{"norm": "layernorm", "head_dim": 32, "fused_qkv": false, "bias": "all", "inner_norm": false, "patch_size": [4, 4], "layers": 10, "residual_init": "scaled_by_depth", "lr": 0.0056, "orthogonalizer": "polar_express", "grad_clip": 1.0}
Rows from block 3 of a small CTC image transcriber, named by matrix and row number. Rows with one number belong to one neuron. Each number is 128 + 32 x the weight over its row's rms, rounded and kept within 0 to 255. All counts start at 0. After the name is the row's rms in percent of the matrix's.
After each neuron's rows are labels from the 100 images, of 14976, where the neuron reaches its highest value: "strongest on" is what is common among them; "colour at peak" is the nearest of a few named colours to the mean colour under the peak. Only what is clearly more common there than usual is listed. The data: numbers of one to four digits printed on busy colour backdrops.
# fc1: MLP up (model.blocks.3.mlp.fc1.weight, 1024x256), inputs 192-255
# fc2: MLP down (model.blocks.3.mlp.fc2.weight, 256x1024, transposed), outputs 192-255

fc1.541 119 [181 164 167 176 140  70 178 213  79 107 151 125 184  91  93 172 112 166 130  54  96 102 150 112 116 108 135 128 136 162 176 114 120 127  91  98 132  39 150 114 114 130 125 153 110 145 111 107 171 154  85 178 168 149 117 118 107 148 130 190 145 154 134 138]
fc2.541 116 [113 171 104  85 147 191 156 110 168 124  62 115 109 129 117  79  90 126 128 135 142 143 144 128  68 108 119 116 112  95  41 119 143 128 137 116 122  86 132 121 132  98 105 136 124  90  94 130 127  72 153 147 160 118 134 120 135 108 155 157  45 172 161  84]
strongest on: last digit: 5; first digit: 5
colour at peak: brown

fc1.456 101 [126 131 215 161 172 153  67 148 116 138 140 108 100 154  50 143  95 142 171 174  99 126 154 132 140 107 110 136 136  80 125 165 149 144 137 159 171  93 130 166 158 175 131 162 126  91 159 138 112 111 142 129  96 168 107 144 170 111 116 128  90 121 170 119]
fc2.456 108 [114  98 123 134 142 172 213 120 182 162 159 149  88  62 136 154 139 102 114 123  84 137  61 184 116 149 130 137 188 127 166 190 153 141 117 154 115 212 183  81  98  75 145 116 162 149 129 124 184 146  81 167 164 141 139 152 106 121  94 139 133 118  81 174]
strongest on: the digit 0; first digit: 0; last digit: 0
colour at peak: grey

fc1.727 135 [122 122 162 129 104 115 150 171  77 188 177 128 143 128 142 201 126 119  87 158 127 119 134  87  79 128  85 120 125 123 143 107 142 173 154 122 146 142 128  86 173 163 130  85  92 161 138  87 177 166  79 135 129  76 122 114 139  81 182 118 148 130 160 167]
fc2.727 149 [134 165 159 160 134 137 131 174  75 122 132 172  94 109 142  87  74 141 142  86 163 177 110 162 126 138 143 139 130 140 166  94 114 140 132  99 123 109 150 128 169  64 185 159 113 105  99 187 125  89 110 109 144  93 112 128  70 138 116  86 171 123 113 139]
strongest on: the digit 5; length: three; orange ink; last digit: 5
colour at peak: brown

fc1.458 075 [155 155 178 123  82 141 148  65 105 117 158 154 120 168 133 111 145  52 149 124 103 116  79 119 112  89 113 109 112 150  91 102 117 105 192 108 158 111 127 108 105 182 131 157 176 191  87 164 105 143 118 148 111 141 147  54 142 188 109 147  71 171  98 103]
fc2.458 074 [142 168  45 126 131 160 128 155 130 114 125 136 109 134 129 196 125 192 144 124 107 153  94 169 188  79 103 135 108  94  52 113 122  99  93 126 156 142 130 150  99 103 193 107 163 104 135 127 140 118 176  81 144  71 144 133 128  58 124 167  89 168 134 106]
strongest on: the digit 5; first digit: 5; last digit: 5; yellow ink
colour at peak: brown

fc1.120 114 [128 167 171 153 163 150 109 148 125 129 174 164 150 130  97 121 120 128  79 146 141  82 161 150 127 133  87 126  82 155 154 104 107 134 187 131 130 103 115  82  95 120 131 133 134 123  86 114 154 148 103 160  99 139 184  90 108 138 140 136 157 113 142 110]
fc2.120 114 [ 68 101 124  82 151 189 133 111 212 159 118  83  93  96 145  79  97 148 114 171 170 143 137  92 166 162 156  87 125 111 183 107 150 170  80 165 185  54 142 144  97 169 108 151 169 126 104 151 149 126 151  89 124 180 157 106 134 118 125  85 123 166 130 119]
strongest on: the digit 5; length: three; last digit: 5; first digit: 5
colour at peak: grey

fc1.35 095 [150 100 126 121 205 165 211 170 123  92 120 105 132 155 125  79 188  89 132 135 101  82 164 110 160 123 154 154 135 107 124 167 140 168 140 103 115 119 148 142 112  91 123  66 165 105 109 178 132 140 131  81  98 100 185 154  57 132 181 175 163 104 102 111]
fc2.35 095 [ 96 143 116 117 100  67 137  84 124 108 139 129 165 145 122 156 127 100 138  85 133 162 173 147 189 174  98 177 102 148 127  43 118  76 122  90 118 133 108 107 120 145 124  41 136 142 146 160 161 148 148 114 121  88 128 137 123 139 123 114 131 150 120 122]
strongest on: on a plate
colour at peak: brown

fc1.125 066 [134 158 157 144 129  89 108 124 145 113 155  56 106  82 108 105  72 132 127 121 125 120 158  96 150 207 137 148 171 183 191 138  96 129 201  78 150 118 108 153 106 155 166  98 202 158 139 131 120 181 120  75 103 157 158 122  97 153  41  93 124  69 133  52]
fc2.125 062 [164  88 110  76 118 126 141 105 116 139 112 145  92 119 140  97 206 116 131 101 112 125 131  99 102 106 117  65 140 137  78 131 144 173 126 149 106  24 140 138 124  94 139 110 134 132  80 168 161 125 184 136 159 135  31 102 194 135 117 168 132 127 101 146]
strongest on: on a plate
colour at peak: grey

fc1.523 068 [145  66 155 144 202  79 159 126 128 164 131 130 173 107 137  96 140  75 144 152 140 117 145 117 141 105  92 130 143  99 142 198 128 129  96 164 156  94  73 155 145 128 112 151 182 114 181 130 124 121 142 140 100 176 105  59 174 147 185 172 125 117 123 153]
fc2.523 061 [134 142  52  99  45 191  89  62  91 120 118  76  78 102 115 124 144 162  78 140  90  86 168 167 133 195 125  83  99 171 137  87 104 148  82 158 131 167 180 141 150 117 179 120 118 133 137 100 138 135 170 123 166  79 119 170 126 133 120 176 112 122 129 147]
strongest on: length: one; orange ink; yellow ink
colour at peak: brown

fc1.73 104 [ 53  62  93 158  90 160 105 101 143 129 132 131 160 144 136 121 137 136  76 165 167 139 172 154 110 106 111 124  98 123 175 129 163 124 128 128 148  80 121 168  66 120 103 119 104 147 111  81 101  75 125 157 118  74  98 114 206 121 123 134 123 110 108 117]
fc2.73 106 [165 151 132 117  83 151 108 165  78 183 121 137 144 131 149 117 113 118 170 172 143 170 141 145 141  78 202 128 108 138 107 165 205 141  86  62 110 150 154 130 163  93  88 124 162 138 152 159  77 168  95 125 100 199 139  93  78  61 109 129 114 155 164 145]
strongest on: length: one
colour at peak: grey

fc1.460 104 [101 108 144  90  96  84  99 161 115 143 106 192 152 120 151  89 105 175 177 114 108 159 104 142 101 169 123 118 103 139 105 145 137 170 136  52 124 108 129  77 143 129  74 110 123 124 127 149 138 137 126 131  69 158 168 114 115 101 172 118 126 117 208 143]
fc2.460 112 [147 133 183  79 120 192 136  95 192  93  68 121 135  88 121  85 167  75 134 150 148 145  72 113  64 158 154  58 107 123 174 128 139 182 100 103 118  69 128 137 117 108 177  80 165 144 101 161 179 168 151 151 172 116  85 146 119 177 120  68 148 170  92 104]
strongest on: the digit 5; length: three
colour at peak: grey

fc1.327 103 [ 95 147 112 120 175  82 145 130 134 157 153 214 131 183 128  97 114  96  80 133 157  80 123  80 196 117 148 194 116 104 109 113 134 149 110 172  85 187 122 128 148  76 108 111 144 189 109 182 138 119  88  80 123 144 120 111 128 171 150 135 124 175 124 167]
fc2.327 096 [150 127 159  96 104 146 176 131 126 110 169  82  66 132 171 110 155 154 111 150  95 116 136 103 128 154 112 114 141  79  86 116 102 106  55 159 170 116 130 139 143 114 112 135 114 101 145 104  93 126 143 171 103  90 121 118 146  78 156 112 147 131 114 162]
strongest on: the digit 9; orange ink
colour at peak: brown

fc1.475 138 [113 126  92 114 205 125  88 170 153 140 104 117 136 184  46 150  94 164 190 101 132 142  96 185 166 132  84 112 105 153 146 140 101 136 155 113 131 125 146 120 142 106  59  79  89 119 127 111 138 170 154 126 163 108 138 110 147 153 126 164 127 103 103 125]
fc2.475 143 [175  81  96 118 157 123  79 115 130 153 129 153 153 172 139  95  95 118 111 171 121  93 138 106 166 130 130  71 216 145 120 121 126 125  70  89 122 111 141 148 131 137  91 166 159 181 120  57  97 126 112  95 136 155 150 129 141 134 100 163 104  71 139  72]
strongest on: last digit: 7; orange ink
colour at peak: brown

fc1.446 090 [182 138 128 112 204 141  88 119 103 108 108 143  92 135 140  96  97 132 135 163  72 111 129 103  97 117 105 108 111 148 129 146 115 157 191 120 106 124 104  94 151 114 134 133 164 113 161  75 135 141 124 177  99 182 110  93  23 164 115 131 142 138 120 109]
fc2.446 101 [177 116  95 165 169 110 109  70 133 132  58 117 136  99 124 110 146 117 154 134 164 164 148 113  75  40 157 121 143 151 167  92 114  59 128 143 128 186 109 103 124 159 128 137 182  97  87 106  88 166 171 118 147  68  93 169 162 137  78  99  93 137 157 141]
strongest on: length: one; orange ink; last digit: 2; yellow ink
colour at peak: brown

fc1.620 087 [170 164 135 189 161 172  65 119 124 120  81 119 159 124  94 158 132  76 140 107 122 137 100 125 165 122  98 146  93  93  92 176 159 129 135  89 163 122 160 121 179 104  67 158 209  87 132  79  40 136 112 111 112 125 115 137 121 148 124 120 139 127 147 111]
fc2.620 079 [140 141 112 143  66  85 130 145 127 156 132  99 146 170 172  97  98 118 162 113 121 174 118 151 147 134 159 113 121  89  82 125 107 121 142 164 116  98 175  65  81  93 119 143 117 181 127 176 131  78 139 114 159 128 173  98 145 131 107 104 106 137 149 117]
strongest on: last digit: 5
colour at peak: brown

fc1.671 126 [ 81 105 188 160 133  65 135 147 120 150 114 142 172 158 157 165 154 121 197 132 125  97  94 149 112  93 121 163 107 148  92 183 127 117 115 103 151 147  78 166 119 156 158 109 152 189 108 189 140 157 135 102 110 118 111 153 103 119 162 159 162  85  68 102]
fc2.671 118 [110  89 120 156  79 121 145  97 162 176 131 131 159 151  96 115  78 140 148 100 131 106 124  94  88 115  89  98 104 145  89 103  74  53 102 138 158 146 188 117 176  49 122 145 104 164 165 151  79 137 139 131  86 141 115 113 147  55  91 118 131 149  98  97]
strongest on: the digit 0; the digit 6; length: four
colour at peak: brown

fc1.81 120 [118 115 175 109 173 120 101 174 120  81 122 115 201 139 148 107  99 119  79 180 145 129 105 147 133 140  83 132 175 144 155  83 202 123 152 121 186 112 109 119 114  83 130 141 144 167  97 175 143  36 157 127 143 168  71 128 118 160 163 136 128 152  86  87]
fc2.81 110 [119 148  82  84 108 160 137 111  84 126 102 100 134 148 155 105  98 175 222 136 115  99 157 130 185 186 142 133 113 118 143 177  96  90 119  97 183 158 120 155 128  90  86 139 110 190 151 119 108  99 177 139  79 125 124 191 124  83 142 118 172 176  97 100]
strongest on: length: one; yellow ink; orange ink
colour at peak: black

fc1.12 053 [156 135 147 132 157 114 162 149 136 114 132 201 134  97 137  83 151  66 111  55 147 112 166  65 119  60  84 149  83 155 107 197 142 159 151 114 188  93  85 125 109 145 115 114 132 152 130 165 161 145 144 113  67  99 143 159 120 164 120 114 150 134 144 140]
fc2.12 050 [114  82 152 170  75 123 108 176  91 134 113  58  88 168 131  93 172 151 136 158 189 111  72 163 105 221 128 116 125 122 134  28 139 123  79 109  85 109 141 101 175 181 124 146 104 144  99 112 144 127 162 159 124 154 107 114 136  70 150 132 142 122  99 148]
strongest on: length: one; last digit: 3
colour at peak: brown

fc1.156 122 [141 118 161  94  68 126 102 111 157 148 132 127 123 155 127  87 104 108 175 182 106 175 171 190 128 140 100  64 175  75 135 144 104 146 129 117  95 124 100  81  97  27 103 174 114 136 122 138 203  91 108 137 171 133 103 170 125  74  97 167 182 148 139  96]
fc2.156 122 [137 141  58 117 101 209 144  87  83 111 114 120 119  97 135  84  97 125 118 110 115 120 148 103 175 112  98 140 145  91 132 133 148 141 127 148 137 195 170 119 139 117 192 123 117 128 149 144 103 139  78 176 133 169 141  41 151 131 133 105 105 158 130 116]
strongest on: length: one
colour at peak: brown

fc1.110 103 [141 141 148 161  92 145 172 134  79 115 160 116 153 107 154 113 128 159 176 139 152 167 110 137  87 159 118 107  75  86 134 148  61 182 124 173  88 160 124 113 114 138 123  77 110 145 160  85 158 121  68 116 102 153 156 117 137 106 116 112 132  86 123  67]
fc2.110 120 [ 97 105 106 142 132 136 124 185 176 133 150 154  40 158  83  91 168 128 141 117 109 108 122 105 165 122 178 102 181 127 113 108 154 109 107 127 166 153 109 160 129  93 161 121 162 107  79 126 177 107  98 164 122 203 105 127  82 190  49 127 103  79 170 165]
strongest on: the digit 0; last digit: 0
colour at peak: grey